A small image denoising autoencoder, trained from scratch.
Model: 8.45M parameters, 48-pixel images, encoder arch preact_resnet, encoder norm batchnorm, encoder activation leaky_relu, encoder depths [2, 2, 6, 2], encoder widths [64, 112, 192, 336], decoder activation gelu, decoder widths [32, 64, 64, 64].
Training: ademamix at rate 0.0019, 10700 steps, batches of 128.
Rows from block 9 of the encoder of a small image denoising autoencoder, named by matrix and row number. Rows with one number belong to one channel. Each number is 128 + 24 x the weight over its row's rms, rounded and kept within 0 to 255. All counts start at 0.
After each channel's rows are labels from the 100 images, of 14976, where the channel reaches its highest value: "strongest on" is what is common among them. Only what is clearly more common there than usual is listed. The data: simulated telescope pictures of galaxies. In brackets: how many of the 100, against the usual share in percent.
# convs0: first 3x3 conv (encoder.blocks.9.convs.0.weight, 192x192x3x3, each kernel summed), inputs 0-191
# convs1: second 3x3 conv (encoder.blocks.9.convs.1.weight, 192x192x3x3, transposed, each kernel summed), outputs 0-191

convs0.42 [119 131 127 128 127 128 128 128 126 123 128 131 128 128 120 139 126 128 141 128 162 123 127 128 127 183 128 127 129 129 127 127 206 131 128 128 106 123 128 128 117 127 128 128   0 128 131 112 122 126 117 128  99 125 128 113 128 132 128 133 138 128 128 125 128 128 128 128 128 119 128 116 128 143 128 128 128 136 128 126 128 139 127 128 126 130 128 127 125 128 128 128 128 128 124 127 123 131 129 128 133 142 133 128 134 128 131 128 128 133 128 126 125 125 116 127 140 128 128 124 128 127 120 128 130 124 159 128 128 127 127 128 125 124 128 125 122 130 129 126 125 128 122 126 128 131 149 129 135 133 117 128 128 131 118 124 128 125 113 130  97 128 128 117 129 127 132 127 129 121 117 116 128 127 129 123 128 107 122 128 126 128 128 128 124 128 121 127 128 127 114 127]
convs1.42 [128 128 141 128 129 128 129 115 144 140 128 128 127 128 125 152 127 133 115 141 190  98 126  67 128 255 128 106 106 128 122 128 199 127 105 123 105 131 128 110  69 125 128 128   0 128 128 120 124 128 114 128 106 128 136 129 128 128 111 154 152 129 127 147 128 151 128 128 128 127 127 130 128 226 131 111 127 110 128 133 126 106 129 128 127 128 130 127 171 128 128 128 127 127 129 129 131 128 128 140 128 167 129 127 209 128 149 120 130 116 127 127 104 122 107 128 124 141 128 129 108 127 133 152 129 106 126 123 128 132 126 129 136 130 127 111 174 139 105  97 126 128 128 128 122 121 182 125 143 157 130 127 127 151  15 128 128 131 127 125 123 127 128 131 127 128 133 158 114 140 145 129 158 128  93 129 128 125 128 126 128 128 128 128 128 129 114 119 127 117 129 127]
strongest on: many stars (67 vs 35); ring galaxy (31 vs 9.4)

convs0.184 [119  97 140 128 123 128 109 149 144 118 129 126 182 114 156 132 120 119 177 131 143 122 116 132 128 150 128  85 120 132 118 131 122 151 135  89 138 125 128 128 159 113 128 128 140 128 118 128 101 133  91 128 135 140 128 102 128 129 123 130 129 130 128 144 129 128 127 127 139 118 155 116 130 133 127 121  62 124 132 135 127 155 128 129 138 126  89 118 150 129 180 128 127 128 103 100 103 149 131 101 140 111 155  76 102 178 148 112 128 141 146 127 148 129 138 129  98 159 128 129 129 127 192  66 175 104 160 130 128 103 163  19 113 179 128 149 129 112 134 128   0 128 119 150 125 128 137 144 126 104 133 128 126 129 124 165 128 131 107 139 136 128 128 114 138 143 185 127 127 182 167 117 176 128 128 135 151 134 142 128 128 121 129 130 130 132 131  91 128  98 180 137]
convs1.184 [108 129  83 128 136 128 125 162 127 129 130 126  45 125  71 126 139 129 129  65 126 128 135  94 125 130 128 107 124 127 189 132 165 133 153 147 127 122 128 127 128  95 127 127 128 129 118 121 131 120 127 134 135 129 126 150 127 126 126 128 143  76 127 193 134 124 128 127 130 128 113 185 120 128 128 134 141 135 129 146 132 118 137 124 127 127 139 104 121 127 128 128 127 127  86 132 124 133 128 102 197 130 114 114 130 140 125 131 129 126 155 131 128 138 128 128 112 126 139 121 128 136 141 122 126 177 125 127 129 118 123 126 178 255 127  78  50 170 135 126  54 130 125 110 127  77 122 122 129  83  99 127 127 125 108 149 128 151 126  77 127 120 128 116 128 135  91 132 110 113 130 131 127 127 120 120 127 115 125 128 131 126 132 130 158 126 136  90 127 130 126 134]
strongest on: many stars (88 vs 35)

convs0.189 [135 104  39 128 121 128 128 121 114 116 123 100 102 125 146 126 135 224  99 121 124 123 218 127 139 133 126 149  36 113 116 128 118  94 115 120 101 105 128 128 135 109 128 128 121 123 144 116 130 127 134 128 154  93 128 137 127 128 128 114 133 114 128 104 124 130 131 107 104 129 119 125 113  91 129 136 126 121 138 115 128 106 122 117 127 126 112 143 142 129 116 119 128 128 112 127 130 133 124 186 142 124 126 116 133 145 130 122 125 121 181 111 120 126 132 133 118 128 121 121 124 115 140 129 113 149 149 118 112 134 134 148 168 112 128 109 130 114 112 128 151 127 127 124 128 121 118  95  98 120  79 128 117 122 123 120 128 125 138 127 159 128 128  60 102 123 203 138 151 107 140  91 129 126  95 133 128 112 130  87 111 127 123 115 130 112 192 148 128 118  79   0]
convs1.189 [130 132  75 128 124 129 140 136 129 102 123 129 125 127 173 122 122 132 191 117 143 129 119 161 130 132 112 132 137 121 172 128 125 130 131 137 153 141 139 136 128 164 131 131 126 129  73  95 166 124 140 128  62 128 139 111 118 128 139 128 117 108 136 125 105 140 124 130  27 123 124 105 124 137 123  80 113 124 127 123 128 118 127 128 129 127 136 138  97 130 130 128 132 138 118 127 121 128 128 137 130 112 153 145 157  67 135 101 103 141 255  40 128 104 132 127 129 137 115 104 129 126 130 137 125 147 137 134 125 132 123 126 143 126 130 129 119 127 126 129 128 120 131 112 136 134 128 126 143 133 134 133 130  81 134 116 127 120 127 126 144 128 124 127 126 128 245 123 224 130 138 120 136 131 136 132 130 137 126 129 129 126 123 127 128 125 140 130 130 119 120  91]
strongest on: many stars (81 vs 35); barred spiral (41 vs 9.1); winding: clockwise outward (36 vs 13.6)

convs0.154 [147 153 116 128 172 127 128 127  77 114 135 169 118 130 154  95 122  91 119 175 124 138 108 132 129 129 129 134 200 132  82 130 135 129 156 136 139 134 128 121 126 143 128 128 134 128 114 132  62 128 127 128 127 105 128  90 129 144 128 140 135 128 128 138 128 128 128 119 170 128 129 140 132 115 128  77 105  98 129 105  77 136 129 129 130 124 107 168 140 128 128 128 128 128 130 131 122 168 130 109 114 121 115 121 129 158 130 129 107 129 118 127 133 129 131 127 113 128 128 126 127 143 155  99 126  89 253 128 128  99 127 131  12 114 131 134 120 103 152 124 122 133 124 142 128 121 128 136 114 136 139 128 127 126 133 136 128 106  94 134 117 128 128  52 223 133  88 127 113 140 209 110 126 128 142 121 121 138 124 127 137 116 128 129 139 124  76 132 128 125 127 152]
convs1.154 [123 125  49 128 131 128 127 147  65 187 129 128 150 128 129 130 143 146 129 104 131 127 124  80 123 125 127 125 151 131 153 130 120 131 211 152 170 143 122 124 128  73 127 129 127 128 104 126  69 129 129 128 126 129 125 146 128 131 127 130 127 123 128 182 135 130 127 117 154 128 128 132 131 123 127 122 125 141 127 118 121 121 133 132 128 127 132   0 122 126 128 128 131 128 156 131 133 127 127 129 116 124 127  80 128 188 128 128 136 128 133 142 130 128 125 129  62 126 136 128 127 112 132 142 110 135 161 122 127 176 116 116 119 136 127  76  84 132  93 133 121 127 128 128 129 128 126  61 130 127 172 128  62 144 134 124 128 127 124 123 129 130 128  91 158 131  42 130  89 126 145 136 124 132 121 125 128 122 126 106 131 124 134 139 131 121 105 176 134 129  87 127]
strongest on: many-armed spiral (28 vs 8.8)

convs0.73 [121 127  52 128 129 128 128 117 130 124 126 113  91 127  22 124 125  94 120 116 132 129 118 106 132 132 128 113 109 129 128 128 126 129 139 157  91 115 128 128 128  72 128 128 117 128  83 128  86 128 118 128 114 130 128 125 129 114 128 119 128 100 128 140 124 128 128 121 126 128 140 129 128 128 128 131 128 225 128  86 129 171 126 126 129 128 181  16 118 128 129 127 128 128 118 115 128 127 160 116 124 111 103 131 123 164 128 121 152 139 125 126 122 127 129 127 119 128 128 125 128 131 113 112 106 131 142  92 128 146 134  94 139 131 128  77 128 134 120 154 106 128 127 105 128 115 129 117  92 111 137 128 128 121 125 126 128 138  87  64 163 128 192 127 111 126 111 164  31 111 122 131 128 125 108 128 128 112 128 110 122  79 128 127 128 116  78 169 128 126  78  92]
convs1.73 [128 132   0 128 128 129 132 126 128 255 128 123 128 128 149 137  97 129 131 100 123 128 126  93 123 128 128 128 121 128 129 128 127 129 128 107 129 128 131 129 128 116 128 128 113 125 138 128 113 128 119 128  97 161 136  60 118 133 127 128 118 128 128 156 124 131 130 129  90 128 130 116 128 129 126 172 128 231 128 161 128 213 128 128 133 109 129  53 131 127 128 128 128 132 119 130 148 111 128 114 134 134 134 157 128 126 128 100 124  72 143  66 128 125 128 126 136 135 128  70 129 128 189 111 128 143  96 128 128 128 129 131 149 129 128 128  75 130 127 127 122 128 128 125 128 128 128 128 130 101 131 128 129 103 123 116 128 110 122 150 155 128 128 129 128 128 180 109 132 128 123 127 124 125 137 126 128 128 125 120 120 129 128 127 127 122 124 171 129 124 123 127]
strongest on: many stars (62 vs 35); star cluster (41 vs 9.1); many-armed spiral (26 vs 8.8)

convs0.10 [110 171 130 128 130 129 128 112 113 114 123   0 169 130 131 132 120  91 128  92 182 142 141 138 126 162 133  80 161 129 157 133 123 131 131  73 125 126 128 150 147 142 128 128 167 128 154 126 122 125 135 128 153 133 128 124 129 153 135 124 104 102 128 126 117 128 128 117 128 128 130 114 124 106 128 148 119 124 127 128 135 129 105 122 131 123  69 135 108 126 136 122 128 128 137 117 129 150 127 110 152 120 123 128 140 123 127 155 130 145 114 135 130 129 127 127  23 128 118 128 128 131 255 138 123 167 146 129 128 133 134 188 142 189 128 128 111 163 122 144 149 126 129 151 144 142 131 127 135 118 124 128 130 122 140 113 128 139 128 150 130 128 128 149 145 131 130 134 135 135 109 125 123 128 107 132 141 126 128 132 137 140 126 135 122 131 112 147 128 146 122 129]
convs1.10 [124 157  91 127 129 127 127 109 129 116 128  69 119 128 130 125 119 114 102 112 128 129 128 125 129 123 128  89 139 127 137 127 129 134 126 112 138 111 128 122 129 122 126 128 198 128 114 128 120 128 128 128 121 127 127 157 119 137 112 129 126 129 126 255 130 126 130 111 115 129 112 167 117 119 131  95 121 131 128 117 130 128 128 127 130 128 128 116 128 127 130 128 128 128 137 136 133 165 124 191 116 103 119  87 131 164 123 133 128 126 133 106 125 128 129 127   5 128 123 133 120 125 154 133 137 171 129 127 128 143 125  89 178 173 128 137  31 121 125 120 124 128 128 128 125 127 128 124 124 139 128 122 128 121 121 141 126 130 127 113 129 127 128 122 129 128 110 130 134 100 164 169 128 127  79 130 129 128 129 128 128 131 135 126 125 126 135 126 132 132 127 128]
strongest on: many stars (92 vs 35); star cluster (26 vs 9.1)